python train.py --dataset="rendered solids tumbling over patterned floors" --crop_scale_min=0.8 --horizontal_flip=false --cutout=0.25 --depths=[2, 5, 2] --avg_pool_shortcut=false --init="trunc_normal_002" --residual_init="none" --optimizer="adamw" --beta1=0.8 --max_grad_norm=1.0
Rows from block 6, named by matrix and row number. Each number is 500 + 50 x the weight over its row's rms, rounded and kept within 0 to 999. All counts start at 0. Numbers have three digits each. After the name is the row's rms in percent of the matrix's.
# convs0: reduce pointwise conv (model.blocks.6.convs.0.weight, 192x384x1x1), inputs 0-127
convs0.60 102:417483549484430550469477525426442542426587506525456540499466448493478487460403512469471398446498441489506466529494503418468499395492517428454553472554586502564447512455506500467513471442534451402414448500499522490501517483478490491506454450464422571542431446619521466542395540461506432446571509442563497443462535524486467498548506517521406514503495507517456465706531470491470404582582
convs0.61 100:499450536552526489438498497546494485513466516449512482487510448477416545465515488414435539463492514413484546477402518573430432543548460530468478568354422531524503497518426524469404556533452448530478476531502496440498431508464412449531505513508495421427567507523508437510449448399494540441491391555522520486562464525502499506495484365521528389544552441495624476453415451503465471497386
convs0.62 104:460502452468474465525500485588467558490502438595500418445545533467431513436563601439465495430481465471551456528461528546493447549525477502515524539418375521558626501459498522514480450516375523635538497563422504458366481425534472511514560542479459414551497483433496495551663455446525492486525438598465544484487521495536452517424462555464574471515467419440566450404484445487572509435464
convs0.63 100:552413569613451437545459504462539426464401520405530514458539530474476455463414448458440402477499583509499562488507519446527523552494568524451513558523497469391458496574517449368523563476443492497524437497490547531523459495463508474463516518435607498511496530403464508442491404544502460441444468556587484495494480518463493529554437415565545484541522479556620484439439465511430503449477
convs0.64 092:468454422566548473452504522549427489519470529485491471565403459460403496502559444445548572501512586495491557555514455577448549489482420406436415590497501512521495510431527560514469561485515437504480521549484345435459533471450614514516547511470515380561472565451552473584543426540547492526463436567532423465615486496551592488495531433459557541536558473510611492448520556534576545517380
convs0.65 100:468453526534495370448429527399484422508460509514457618472559530565623521493496392504430482456531476495481555517526514493486499548600642494504444569590560485414427506526521554471511452444541523471454432514497510498515501525524493472444489458362682562467490486496429507557493412458489527486451424460557447466592522467421500534504470469587526538503504553444567480616584442507486478405433
convs0.66 099:526563476514430527519531454468575555564601443479491432478546502465401464479534637460435446471496463507555447481538536477582555475472414492460595431515480535546542459470540463498494474445482530410524498516551520476484516503538442535470570452512389539484579490587525522458594519479596373474567564515503490468456592520468460478575404595540448399498488433463484482498527439538479512563550
convs0.67 102:506478443458464586467466501499467552416512476529491474504495490417399578458554588456597457403526470502508459496500486478447491485498449480496524533446534570616526463464524469529490486494523480434478504546408484436515522461478503493525490520492292440500488426629528452547545548470460415422609492485448528429452477502518511509464478550492407504462481458442398531624535466515567465487606
convs0.68 099:411498437442484518427424541510522492544375520401525470516460505437458557426533515531448503424535438485493504501499505548371511530519465448365407577396465537511489575511486491483500450569420551498430541539522571454545461489466496479506521583517414469463522501547445415482408439487447492504472359514502514453506424504589544478521598473545459489517504404468583445542480476444499583520418
convs0.69 100:455528482460501417480514385563449516523399474491544478388486510468515562502543536475443538475433466491469526500477539605484460658501521510535450644479427562547557498511479556519450468590503516545473559521442445461546453526543440506472563521506584465449567500509485515552476480489458551556523351535471472474517435544462507522393542438532458437552515460407628457505451482464486530376408
convs0.70 098:370461558418562518498557489520483513566418589417526501458443554557493560453514546555402518543462431580476545434476420425462554546570469523549419528453482520510429506473530542454551462550491574498482530536534523449436522387467514542476428506466424520563519490511458516535498500504548479614456445473464580497475497554522469402493528404504486523477472537431470443524492551465522454534396
convs0.71 103:443517566501495469392445478471492476459462524518472547436456553619555502438451528551387528474536364507512491510520486483395492558543566440531378504538561523435400513472491593444500379382554534528445428515492522511536398541547510500417522452393543550464518454515473536437453494486425551593450452446456470474498432584416482441462547492550459499493464552367450393583501490502515500500541
convs0.72 101:559420517499451565481539495489521533457547536411490540575484471465479484455416486507546427487609463550475526516502553527429471424474510477501457494516630433504385463422489417456518481454551463508466437418491530452474438502460525550502488507439469495514455523526495390443527590471495450567529511496549548462540507478517527527571503534478434575417489487505418491575499545462439459480565
convs0.73 104:499557504354473523422538519377469513435639445476487518530445495589504431562483514560553449542534452483429510509534426465506460452445506553450476459528563453461392427524512480451480486490523442448428521481513520536482551544475464452534475478523445547541458510491460529404384563467494478473529612455452386456506552478481464447508450537407430562427524640546400504562539505496416453536534
convs0.74 104:527435461544492454530425490524488458536444440432510396470507534424507539484500505488419466437472548500503580528491534542485495625519528504492563546389380571440612481521528498497482471499413513613553541534507493483519439509499494472501507547554612479504540488406467563448611432520502518544456399611466575538518503493490451499428491435525585435555497451549609441279498436515520561423407
convs0.75 101:501487540536516464504482522538505490401534512573468400526429323545445476537473515485510424503431394481560507465509459441475405402494490489524510432432449414519439466475419489599490440394431439451455432499502461496383455552502520460575479470540426488544479537429454502540472560385507468488533633452525522460419560498489461582568439465508506478505501471573457531418505513542484522568497
convs0.76 106:462557563564484468472466460508496523542511532486443430479496501588415497469478567460439539492436513388540523508492508440506494458506533482543526529454429484512495444448388546475464525562468499490492513487520493515412470506506506455562508403506487464501516558504377528424537531479506508508553510461603510574519564507484436533517462513403491458525503419577501404543490398518490394551465
convs0.77 099:518520564641501406514525473486456499540511569482456506471451512586457569528449492396439525521450535413509628451487505474468311471512498504527554456469399490489516452465378507518404529492504510541540441433441379473444455518432534477542390446552465483539504519510426509452586499457589553522459483491525515569541557552493448515474474465418526507506530475588495491435498529490500469550426
convs0.78 096:460497578558465507504546450481467497446455486470460572484525368607423498527526553497516466481435430446518493501501488478505434529492482554470564550532395381477506498472428463555474472456376510468410485536475403515477434606432552603546427510540478468542432543531501553512518441431483511404499557488481542522471490500488429456559394498510534473549477559576499558422548520543485470514534
convs0.79 105:469542488538545518404450549523464507404563444531514460489530385526494500523495544512527474448415482526525440576456505402557520493463552491478425460412441453513465520537455449462541578489500478459506468509458521565536512502471421450520474461464504542528507521432511468459411473442405505449511521444477468532399401555357479460475487483453444406519461465511465451453570475483364497502516
convs0.80 104:501491518563444521539482510422471447472493626532468657467468484466503531440372486494523494532551443485508567523490501526427499483513509435479471569521512516476481530477495482428505478473514495413428396476489489487539422477491477502447508477421540453436448478573514506515422471477457463489448549485652481515523496539470482502535524424560414522527459496431507450654417561501487483584565
convs0.81 102:520544535592410481542501475418497480576484550486430440459537525568440595436444541467530567468549498425530609526500573494468462446541535552483523564484469554487431532439425487401467584554507527531484538497477441494501480580477512482577497507446549485498464545592435451455576484495497531474487510451677483579572589553447452506604505472462492532536505467531503486534530388502528501526510
convs0.82 102:550491510479465553533564489520494504569484523480534460425441494529453529504476599477514571486495433439531490492509510563470467500406461497507537642502481571565565491482451518482455451588466518518459551565502404466506489432491539537512543476458473391499479583567518433586599469514476459482580442569633490477540532476482521543451497556502483516498508507458571494544475421501574433477484
convs0.83 103:544464523512433495530481488400481481524443537481508608372518540533545544445472484458477517457537486485513558515495526584523510583526596497517522621549497549465479535537508508405487456548520531493469521554471485522577484486540526545398527484417635496493482444580513534528480436555475508476514426545674486530552459525387551527478518445556452537569490498463595477643485451517553482492514
convs0.84 100:496521503470458545444541492512509539482534414527522446471485544400456492484523536602500522452495447566533545541498449452443610519622429583525534528538523567529481498502551451458555531521466540535449546494529410556472614514527454496573496510469512458539616512483482520443557463597424456403457476490496536498443438525379475400468554493593467460473507494336424445580410507508521549543456
convs0.85 099:648448422474482463503512487578452491493548542459471529579456583486494485490438505571576527649454528530439457462468477497451523486397471472493472461437614398580509471481499502496521469532445558525556514605477567511547525453416444372575580489448513477498533605447557469495576433427451469496359542536532534468476493565461485415471545501496629498491501501492551462452329529455528452484514
convs0.86 101:534440485476482426522535406505558506522567442524511479526447479402543497516455482491389472519525528478531492500423515465502523441449500537427532538492437455526444390451445471491437553579468485536454516413525542463435490472509516467559455433498501501465447564485503447532537478455478601516540553465510479497534524443487402408560439470434473432550468500535442541468458508560553435496490
convs0.87 098:566523418449439391523528480545490510552476489515432533531477546633427459500494426486501535557496590494475523543490474526576461477503506556563462473501529504519576472449517427507494514604562515418477563535478507503522601481503424492541521426471555498528414442524589500497459459369498570426533583440477508424547441480423493539509479559519497452549494456519486475539504512479487462455474
convs0.88 101:546539388471362408545495505441533487555499496479428422503444566593501439508441527489422557491540516464484455537527427525493463453446411459475499485436481439462552491501509461532507542555526502540501554542457518479565498515541464486555510413561504516515456512554485519495577484373539492510504511460455465446594534504417562465483505528495522498526505479518490417457440531534532410507537
convs0.89 097:647502491528509400472474535569452456504551578462504483543508543505533507531490490481495492606463445377475354423493486476425505430386578440514536482386490478647489425500422513448425468536535491506496491520504522513501528442487468450577509435430510509526506523488563471454485444430430546477464588538524538413489481476490462477487497519497569476477521496525570444529490563458478452507457
convs0.90 102:533505358507436460502517611455477481545495531498454564431452503524573489526457466480522474516539509442442509530473480533447557522487493474344434505503465477493501530544523501464420535478471505523438502481513468445536482563518406480576538488515578521491444515567505459531461387451534474461510543482509382510646455403471533432449497495444508469562481511432574461515479544528534461447473
convs0.91 098:451469530574564472455455464473518491572454438516400497494509460595526551472416545434596471515472517364509520553469459373501405520513453516504458511430480445526443532439457448564359532546544572482448545458530394457511454498469628558546485510532422522502429476493438502548594516430522502487497486477459534497527532501501489557565496461427564476513509496491563483493609516517522491526542
convs0.92 093:493474287530425492482501522529496489451528485496352475560482538488459592470453500468516496490522472477476491521484387512418507469449391441300495494488484550464522509459511492475454475533463536518489499538527464459489510470491510476523482519522538484531513526555431476523606404476484557484480488507462336461529482510490467244444516440549517572522491492416529501503445532507528468515406
convs0.93 100:412514535562534555471475487483512484514542491519570452481501408544553512503558600513509518513525420534551545521517487344447466546476512556571457461479545513554428490509513541478493474502548486482506455481543406412454426445517621531456524549491466543493539457515386525483489503466418456487434422457431558526445495503509537606499514518603390480470495540519466440536631505505509424475505
convs0.94 099:478526585641556455485464447489562430508446409443460547510497400620531497503401493386590460515441522380512536499508541352503424509534512504503484489502503451528432448427460509524397503473496494465516494488532456456507431433445645547544411477524492570536441486503452527540506446443525502541476493466501465495480552464504495517561408458544527510498515506515550558485626462522552466495487
convs0.95 099:528571459494468502519486476553490447471551504436523457490555476574543537560500457450513490543435516416487505557460456544393492392468551430484452505500489526550493473499480473501512537566450518483524583571510476450587598494527554490588465581471579440500510585517491426487461351318476528493473540447478627439531478526437481322531495475435498502558505566530455451515489548492555555560623
convs0.96 096:531554468597462586427530525491516567495476440460505501529532543549462408428547562469576535468487510480490497486527544628520423633518531523483405507559530555529543502495486509474495535535484520465492523570468519542476533446506564511433546526534529456512451484519574489442512526500493517484432445519598495435507481422490600548514411535480526540481508453549472537486511484492483563464412
convs0.97 102:581481536579545504439526552537498487422464488569517445404527443507461420454503574374445466416488494519517538502494441522519505541443459489514409495526438486493494576472461484445472481498403431614500473565521486475483474505509468549505491494477522413601603488462498478470538419562485471447478523557599483456460448397500493508515598499523551454425485374442540481470552450482456518404459
convs0.98 097:378472578481472553583452466513513523500556526486534437467391521534450546567577525604536603444388548636562503532510453549508590438548472507512445460437506504511487416454608554463633525456462477505493431511464481430466459493471538424480426562456532466444480540461422546445519465534535474559511492464480510461548555540402547563443461444587505441493473477464432527510469508520549563528477
convs0.99 100:431493446479498567518447478552525458537584495509515434404511498468576597531460531524527435446495441510552519579553542523471530466485470510451489519452546529572441533517496484397500515499511487412549525444557448447634426504440474431447554533494517560404597514492483495539481465557424542485523466455430518520428439553434479544541510490453488445574498534453503466531591526524470570505544
convs0.100 099:315461498541446508539417392501476521460638477420471446458493476468473580498495492580530494434439518553467503527508453511482560491464466466398460485412493519461545507440532482434572603474443472508620457524455527445523502516516510432494541526542600494525594526501497555473596408522473524474448494524471486476513500574363518419481509417612641376662490420491530475488563519515507546519540
convs0.101 099:480453543533446486515495450431524507479500521434548450347590557509543545457339561500420436496415485560464526558566535415532520481568446554490478507470470460510534487580548475399559514493434480528520550461511474516492436546482475488467480488481520504524532539493468555572525521568517577463546451481461507522362388541392492514567438395428486459520472412541526428520599503522417494525498
convs0.102 101:369441555574527457510537521467524489400449474428386450511487500580552565486409536510514419522488474485490503474564436398451433474535498501479454503531553438538505518510495475472520516523486502462500561559536481514498481450449519514473452566499515571513437370433446539495588554448518504567391484486426446493457461546489487451579551469534488583519508580449535457492571530561499477500546
convs0.103 101:346476501568447514541496546468434519483493517480498475464561533459577583346338496451431451476547458515500539510466561446564484507537534460503558453546582545552414507611521512325505538530493457385508502482518521517567504492427402463489502517487505572505446520583521479591545455527487552467460461433453481532432423556428448523553542511412525540562474467533543449580594507506409505512597
convs0.104 101:413547537495552517500470494450505488568486447496530488474451515588490452462531480521540607434416597498530496474526489486547515519461521515490471546521410526523469531486499570583468572522480544499489537431534519501510474500476513466546470460430528469452472515543478500548526533513554492578525488490596449468579516461483464561558425497547473444521436445453474490534556345499547492480457
convs0.105 101:460476529561525555487528444454504509378463477567526494491571452476503513556419477548518448480435560507513552599540567533525485417564476612532453510516541527530503529513547460513442463435550466448408503527528409439476474526483544540446385498467500520459466420556441533490521546498513523523501530375474547508516520497465495548553429450470386539479466569440560468473454457593392489517468
convs0.106 098:496506436520467506434459459414449491452518509554479501522525503478464518476490552396529430506531458517487458484475516567487474640506517482426446520480493554488586510501548391433469493486428528535448516541563603513533487487470532476421573556574509468510518441553535517423466502599423528407498484552492480497435440502463534457442544472516480543489485511480490429497453490437454575433546
convs0.107 098:473432498563450510510531581473467478435357480532546428369560499492452453423418542432434485483436396549462489534489453489509505523478496419503495506470420446464545632544490486425521547507471438591453516500504566532570515575498429564528465525456464459561529488457460496498506439548530515533508447522498443504480422513442397508564570508468491501388461425490548439488614448470463549450535
convs0.108 100:437412542516446456617514437503491476572469547505566505416446554522477558492458570408432550520516527574494561506517543414574494573507471550472535498500532508536615494525496440450554549487491500515531502389382482457596497546515407455506443404466475521461497586428436464613569455496545488469463548469518566437438500474418521441451458432507486474528511550397383466521594503504470497487481
convs0.109 098:519382489498464504557536452506513542507490549487475514465563475485427604495467574453437501544486552451506573503564574480535397431588370472440554533525527464569497457420423512510490485481424462541458451494521448434575547616520484518548489489455438446497514534472464413598493475455485529495451610503533583422504496473482458389468431463479526475561452511470443492560512513529523519584568
convs0.110 096:537553399528508522485431552527514536550516545521377445432546516572507480453517485355511540464510529421558577520494523482517561515421493486379529479483472385537527519550506456507445539528449466508594480553519513507521525456485529422519553531539490478488516473497458502476473426559485366475510512530486457430495576493511552306547471525562495470452498504487643570466440474497501423513497
convs0.111 100:507555454549469451401552482443511538479509467477520444624521527568427461547475479471607494589470548492502503523460529487494510496490497450555473493400507521553456388471454570527477523543536526469476566422477551521518555482446585490479486503493498463529296480435552487496486498516528557475556525527488512460592439528506515422465440555441519527468417450565494464528513548543540464551486
convs0.112 101:518514465498524404389477519544458503433469554423378506520415523528456594380510521427446423455505402482528496473492472520440504530512510368483427492528570473515503528489437548430410563508515465486331478504456529475545470521444424541489572508522481554573456449541444490550474409502507531423477342497528436548510502456474535462551608528480506601576531505502580412583557551506477510458557
convs0.113 097:508457553556500451575537415521515498552462496524592432522483574520420494499472603468601531498527504598491491529529520451484549520538455548541539533462511506577560391506534457424600489541532511488567525456467465410556487503439522445507445466483462523512485636483494465594561460493579485555492532440577599454548563492504516441501464433490514487570464496517418433514650484534552495535532
convs0.114 097:548468495580460550618518527507482540467487539470550529500492429457449511495449532456464421474524533551473534473563599465480547451540378518386559501543545430552573461519482503468578417494369469537543471490545462522488507597535499511520446489491457542475516568460499402548437467486470471473430559398482559472466529442474505335458456435528463483458471553465442511530508510522497475566493
convs0.115 098:449496477470462478519484503515469519598521479494561491362469530604425498489531459489431527528535548497551493469510522438546473509486455548452512485404410472409558501479487454546500493484491485502512490497471512546498536490601428492551442409467445422465519512425503451517573347405500546498655553434564483493499589485483483344468433510537428490480491502508476516486462545539446435493464
convs0.116 100:462485483593435430427471489407436458448474501386468449558474498522456513509434395519561478491475515517465462462530483417459535480466489388467480391514528516471467511492472568440418607489520393490463460492406552486507474450434475545443509540545510477566456507465383579439447498499519554546497480477444445535554522502515501469496539568465492595511458469574570484502535523556533447452537
convs0.117 099:565502525444468486507459550517546497562452604440525521394461458562502500491525433499377519490504553337483537506524455528538393442476485514518488537469478435516512493477491499535431542506470460484457479563483573527512470520542447558596491462530465401461439496525477538490526435381517470518579593443539525482485529495474513523498453507499469454443492516507538514441417587537460420513553
convs0.118 100:518536562520509460509472598450476506568511595393537492456510581566504454409475482522409621524497530496478528545462499463492479459439519524495468504483472465548508486508492533436519577527439469434435521596550538479580521509452386593596511486478465485485476474480464461453519463464544398600581584403496520439583520523498482537562448554482526479561518522570664484504480530562520495448627
convs0.119 101:513456473502477433452457468455483491511373527489495508543471525514479513408416488480533530504483415472512477438474524479452528492489444480505483510505483466453494461500487540475420525507467464467457526493451516450470442514450446584388467477569534488537495563469425512600516560487481562563492489538550452488493488524552511441522456534490529490484475470444575484482574493557584505410499
convs0.120 107:540504533498498468529504518468484468599469521517443475524467502402382572470432483440505530488483470436451525462446514575462485438525425553453527482418397401442532483445474425469453498507519493436553525463399483450550472557454469478461411476557463445551521520497458457503532521469543493522503499493508473561473510520509387513499495400482472450563458507403525488532420490551514497465422
convs0.121 111:564519502530484487510531525493476442591469523524452454496456451404395576492448488431480537473476460455464551426504484539487484389527437516496531460493402377481502470458492498522462419506538456423519536397385494382506523592393482501457444501556451457527459521474466437490461488496570528481520521461482521516487485504503388516518453461482446420490528496414477521490431506545495515437445
convs0.122 102:554431472503530492450508472439525490433454440458458486504524386483522463447535408508440386479514476538454493451493534487459601438512424474472464504608523458457486535498519540441512481414529506520489490496511589460452523617419482623443440441448515522487478488514521420554506422468478505427483442563524475547542512415479473465447498474540568511452495567475517401539544501479499568494533
convs0.123 101:572458510541504509521522503549472561546535461510464522556468466430467491598600519522471480489543485413482465461521540442559472483484482558533518495540448527626536431436437533510492376584489450499478555531527529501463497456497479550509541411427475427501577494485585531448401504551503464380579496472476525455507491435492535496408547537643391494432492491484473585508430580482469489521424
convs0.124 101:502587506518522427548562467458480487457546423580529542506596481552532418495559482507483403450509487526481584594496551465611561478581486582579469488555499478445523504522550407514579475494488550466521468487562450519454540534585518573414513443498513505436548391528549523456454503566515443387465510430486509503463529468409529488442462465530372522483482450550423463498544497530410469505442
convs0.125 092:480517499539527511434438578453551476406434515481479489620527456420524500485565462401519430514481442515518486444465477567413591488442439487490471464444592528538483527518569406503542511463476499555581453356568591434495480442379572515480532539477543518478494542449506503480457516559454472482466454520467457456485484512574469439544584529571485541427502482508489460529502470483425522510527
convs0.126 096:597568478444423514360468471457599520498539459588490462544468479487514491442528600549546398500537493534478488464540443522458561404480440500470483524476477492473508492494586456547502545478402546543454519550542489525500539549458491467450465453460438494575493505524486541548536456530466411453484501566551435453444468432468636471509551543451510467467611543438544464541492490526517530586518
convs0.127 099:395543515503509497535515412476487488497548526568487496440564403613504508493514544504532482463554461468564570609448494511560535498559500554544484485474516563528534569535476427532525423491510511503465449528478373536470522432583486519524504405461502493505624457524518523444499476626469465491502506463462521429512576548410496409493605474501445509467393471425453434512476531544379470546485
convs0.128 098:531471461520439519546543491549428511671505532526510452503461515486498478609525526509515541559465477408518510497497538418541469516446548473541573480522443535563546484412464502531436445593497528511481630551465478491469592454471424489526495410553503445502590496488525537462476474565462414466576488475560537499502510554421499491552574549611448504394495514454404577497433587458569448515466
convs0.129 098:541563346428478536526483520471488454525596425564493549542400545458528476555474567533523543488456425586470542515526391405500522433448522535453537463460509469442560470497513479487527483505442557524418490504483530495485597476491587505550502495603463443507473374549541492406545366551539456488494502502515491434549496565435537355449522541555484465496495543403472519457397528530483502560488
convs0.130 099:585510556511439473476498453428514529464498499511532506482453439553423506420368507496487476546456443463479497446463459511436458482480507550422457468450396447478490479442404500434506550501543472406482516565461484534441473499451568425530384476525473420574509538530428468490588518414417500519479544469551522591488467504501419513602481445461520481540474474551550484440528414519473523503545
convs0.131 103:507537484376519515539438455499519554524575447604498471408532520512563456515519560560514553363502519524536560545521432466607512530544588562480541528558425554491553509507427518501481592526458487518449516566517550517492534464556476462488577454489496485463546531549524568471501497501521439471515411536584472435564510538391515451419511529585480508495498513456457478492463408534517444492420
convs0.132 099:502500523534462551495449437499482552576501473580542452508535541520433495503541469490521572482503509505516456483462534521532490520482483534569523531470419583587515368440503538498485508558498518463524478495512500477490549444483475542496530433418411372525373529542554481550603473556482381406573450552605490484555592476433531543455402580475536400522472493529516513536464454482592431442523
convs0.133 100:532499526570517587477470506564447541487500445585535390503528482508404463509518514498541473469476517530542468506418520531496502463505433447555513521493373553562558429471510472480529483518479502485527474495436485504410535478471515560525517445439341397543443508530481433555588438496431444375588434527531516451484550477480538572464448541506520413513496534518504530543494454503586416494541
convs0.134 102:436389428505504372487508516520394391472450550482406522409471491492563495458455476513489559527483557501492561539482540495492530493548525491484464565548519450501547559433497545426539492402521515461403481550507457398555411583462493514545484421433541546506479572547410444491542376419481516570347520480589577498554516535478484459547516337510509501446455506398554454536554474489500497553452
convs0.135 101:495523473516491582506455451482478564530514420606488482500544505568415501482559411481548526460513543490521483512410554515533495516491479491558528502460445558594554368465496506506514483556535508464527496497443502532498550451483475513512508480468359436533354480528569467534569441534462404378559499519530512414566546443479552480462378579479532393493505456550488536553455498475604455465534
convs0.136 097:429545548552476418488467442552490426489506516464595613410489433547552601511475543425463480484514511436594576588506477479489505523500539510472449523535502450417514462444423541411423516401550520527476434492594384433583403488511534472488534450507588517492496511590509478530620508510472566541429439477578514533530525494465543513574498445513458525548505454524616405541520503460481484502531
convs0.137 103:490467520522444567529481538506464440547509502525525547541489447377482624523476452563493454457474414511455551454463464588407528448496516513481495480480435509488521483462474472506480496513543444493569437444488498393533437480479530509466457515598508455471512515541485436457443491511563537460543521539555455540484480433530479586434565381519444497575460519496545488513374548498534498419477
convs0.138 102:437462439495493421398497505502500454435517496428479464462404499410483485498495532476472473437459429523533570580492488503431541450488446481463384482475554534510520591426470479443479506454567451475478469479479544513561448563532510486441547545543442511532574484475466503507494487503492524531485413518462494542449487500452428561519562480434496555496432450513564328488530559513382579503541
convs0.139 099:545557559501450504512419618477492504451497448516498509558381531512498414498542507548487558473414585567544573498522397490586515452492513494546530532471495434522429521468468565504571609471494513546370495510476574593424559514510514434557561468466426470523416518486533461510556436440542452496567491533537506484549447572506542551545479522624594514429517482526470579514475422504523470562596
convs0.140 101:355519427534460486503495492500566498417512516459492514381461519454450537410451535478450464436457437498436516587555500541400517485474472433476478506499558510467484560525521526460437501426557453594443491460506519514550422522543503462440595513589549550523475480548451583599480455587463548439500403482486382519422513487427458481550502465452494534545510446558550407502564559489449601477604
convs0.141 098:476519537574463505535431439452499529641435522452491478445561506558476563473418495522513624446434524448463575539525544499549487467472460504465439471405462459501410504476477527376498564558558468450502494495577499508532523553496552527507491463479446497513469548473428509507550465542455516470422456412562472477545581504416434451582540460494504447468499464484495464479582371520493478546509
convs0.142 100:434520555502500416479386507469445435445499532449515546506449510470577516496446459473495471381471446535544508511535506425438491453519510479442441454540567450586459528525492484423492527510590446484523427492516541469562448507461534436501536561572475603518432490517477496430521466496495528565443456463515569554496525581511473577503511510415479605499465503532481330550539533576415469526564
convs0.143 099:473615439522493461497455429515508495594565450473480450415466547554472445481542472548494655441463564496539460469493539508539522514470476493566500487378458553573478412433503578507551576536502530474569526484526450489535534514446519483517561404462466502475509586455488539538634485533436463467463476511562516500552554584463508526550470551543526412480480492504516522517475451505553587494503
convs0.144 104:478470432400362531521502527477484507588565494523484481468454519576423571516544553489521528451562532536479561505488537509559461474446461446474524439504569579526519471468514515554534517521546509386515560485471520491515532523519515445433483490503433516509459470617582496475585512500466451517547533481514489497535449440447506511436497561458435470584510465495518491625474497446493464451547
convs0.145 099:501468485555568482538504376488555489463489401458459537525559479591446429457402496554467425534451425498520403463516518437509505507556463555471504508449422458476443477441410500496529500453405523486443485449559551558544464537564596549477505497559430489482511523453528488565443468476503569406461493439482401493510621373483450439472411472513529378425476439576394486440581516445506505441443
convs0.146 104:434445492493341501525468460517442509404524534465448503523508476479394580502459503499526450499543483522511560521471559550504500429390409406456539506512537526554492453490508494492535523521437411460573519471523458455482494442446502423540505472489407450482503585593551436564567532502468447503534527465459526506436443574521445412452504489370450514587432496505486496563490515512494478502573
convs0.147 098:418506569496430515465545522510479479634463570547508395532462573594412546560468467483545564532470528537543556463506489489430525486438488434480503449485534569578518428449527574537455445570514568520569600510539469469458521424504543486603470521475437448486459531534585517534552405575505485560589458485509542439569542530486432435419475521395442432425505547495497538533542550547608470468467
convs0.148 103:566417531501573533546480495522481483441475401553499468449569425542552465475505447466407406418458402506478545507485434450502481545568465610519464485457461488445481584557463490476473487487444511512538499470491589535468527513555516614463482519371541547497567454420482514493405468476433540419462448506457481458525546457380513523578554466570475469410509445467429560359525419470467525459456
convs0.149 100:462433501559467449489527476503469498540503508419493566468587496526441568407445501387533434532536536461505479517522590535542408522537492468480541550543531491487485450456440536408445471593472419533504484506526440461529362420450447555475490464433537495514595536535506477526528527530486589547545473531521458531459424538469417464502465486441451533576489423435537439557520500473471532513503
convs0.150 104:468505509420507544511488540480514498457571441504531431502423467523500443485572424504490441460498482532479453516502487453402471441436539486504484459474533506544438459464510520570523480451590488383500486493486529564478536488478598427499436529498367528525419481630564509533435512474452402464553515375460492493497500478497586566504479506533378518427507519596418535606539447499530458539598
convs0.151 100:551513505500516446473490436467457493593503558414484421483480528588532479579405468474515546572458483483512514523508418453508501427431487449562433486494439517549495446498435479477464499570486569478502558486518479471465523485476517509523489434466454416465516504413451476523549406521483508528544530476500660424535581490475501447589502527408533378463529523555506492492546575476500455524470
convs0.152 100:456565548526480465477492552457436543565567524487545554553376532532458467546433434557549535542474512528483514498452507425518468555445490489590431466478586502480449394507498490467487493526499528476535519482452432568522527565529497393511459471577530479510473465535529526513455544518474467547543552394505513475495514497467464614489461497501470455499487500542535449592518526497507422508530
convs0.153 102:526547516443519513537445434581554501443557472488548391446434479490552401542477502524546445532449431538536506549530388503460440447468490480496457466473471513479538521512476513609517490456499540572477472490515533537419475452514582444609487466491390425568518471479475544490519493440501489502558517511459498387481512496460519547534477523564511487452503504500391563387502489540524557517605
convs0.154 100:520506611493525502500475485451504514552481489508553420456367524587615475579425443521488547467444467499502508491513436457499461494487537528430459468594390528495526539602402540517484551497553536526487530499541463509445523420573566455476452439478490499493524473529436468467485524461528457603550446462533464539590544474492502570589480542411470455488553571544513467443572398491522488458496
convs0.155 100:510509393470450493475537523463482508535507499422503620486430571476535524521412458482568496492563545473443561488555537518490388461539526564496534498562547397494456392534493483390426477462550442508537440491586487475572448533463464555534483511426541580481493527555543518435479477517476511520582568512503551522550421475509483528482466446492506529498523606393548507585526533523451476485458
convs0.156 101:560418463412424500533561462555433503510453489459502462451540550456511472490535532492513567445481598519478552560464458528548557579490502454514554533417426492505598544484516524478535500491415511538502498573446483506535544531492346568490597473469543395474551558418510462459621450562501457510473453569528509532554466526455476490410572531494575456499475436373618440345400476500553478427367
convs0.157 099:497515526515540617474370522575483576492599598476624477555524501465590514535473554566471497503434496534583568556499481499429613351485460479510446478435455521523489502514533582492515418416543514495521373581557498495509488375523506433526517558363514452516595526484499484529418449621478447534491472486445590435444544509442509550480551458583499398577489525483552526487493550551491556503513
convs0.158 101:501545522473481463497551488518414549570616479490453514521555511566435506463555512537543520464474502588551505570444540479603544473513459435472548501581504564489526452457579568509541552526494491447468476604490485550467620657493387554478554506449522534499476484521531492503567452513484467472500578486543493475529513485385474530517415568511459410499501476477560551583501509543458497526479
convs0.159 096:527532557595493474491468514498533463391433491548505522513489465612398497494505485533441580535469501517488479367472509436417468451524475521533472516457416457493516430419403538439504533522516450448470473519515459480424427548470554467609407512586512396527530500535487453474554513443518535632562451405603516523569513514563433519557501427497498473508483446648513472495523449508416475506507
convs0.160 099:475479495440434594549520494565441562602467563477502478390525558436487512474570582479553595434447587572486578535504505571478574539464493408534555495376444490533560586453549509476581493464367594563520513529450508490482572467514400516487565526450474408514558483471479493491627479588542434485516481547481567477540526551424511515376531577522539433444456504436581493425408542479566567433500
convs0.161 097:531508490504519673464493538500494602568461556541590433493515537422588455491430543522504530495438447578544566479526479461472524462446490396513571413473477502478516521510545572531559425450481518531453451540588563516494544427468441388522463565404466464537526436504432476522525443607534445540493494564456583390467518517498523563522470505609531404466499478400476575499361576501522533509610
convs0.162 097:530531522542496573514484513503484570525615497499572502517517506457479476510558505555559495494460510639537543550494562489473697449487483476508502431536488520478509499462659521495635554430437562471495444506485506545509535518514481455504560554432515531562540456506518479553496482581482400431463574478486564422484512487401552505473426518566473391529535467459535545517494551505465549496561
convs0.163 098:478530551504488485509471497533558462473448480477544566486480483562425490397471473495417548534439487552546509369466541493409456492533512464470453513450455432471528431443447544479526465505540491423398454433472536492448551552452585446514372518574469414516544486499530457534540486460495552568464456502564507537510461505554421501545430467514567469491499469549500478459415393500402568557429
convs0.164 100:568496557576469452452538603508432483471340549494437529465494445476461512431500479441482544513447600453450492506550496529483538476475528377525498522495495421622495551476467490396497481560465459475535564497479541509506501548318481464481501452503447532491513496442446456504501470531542506521482448507552581522464512510495472430463596516520553538466425498511587551461497485567506457379455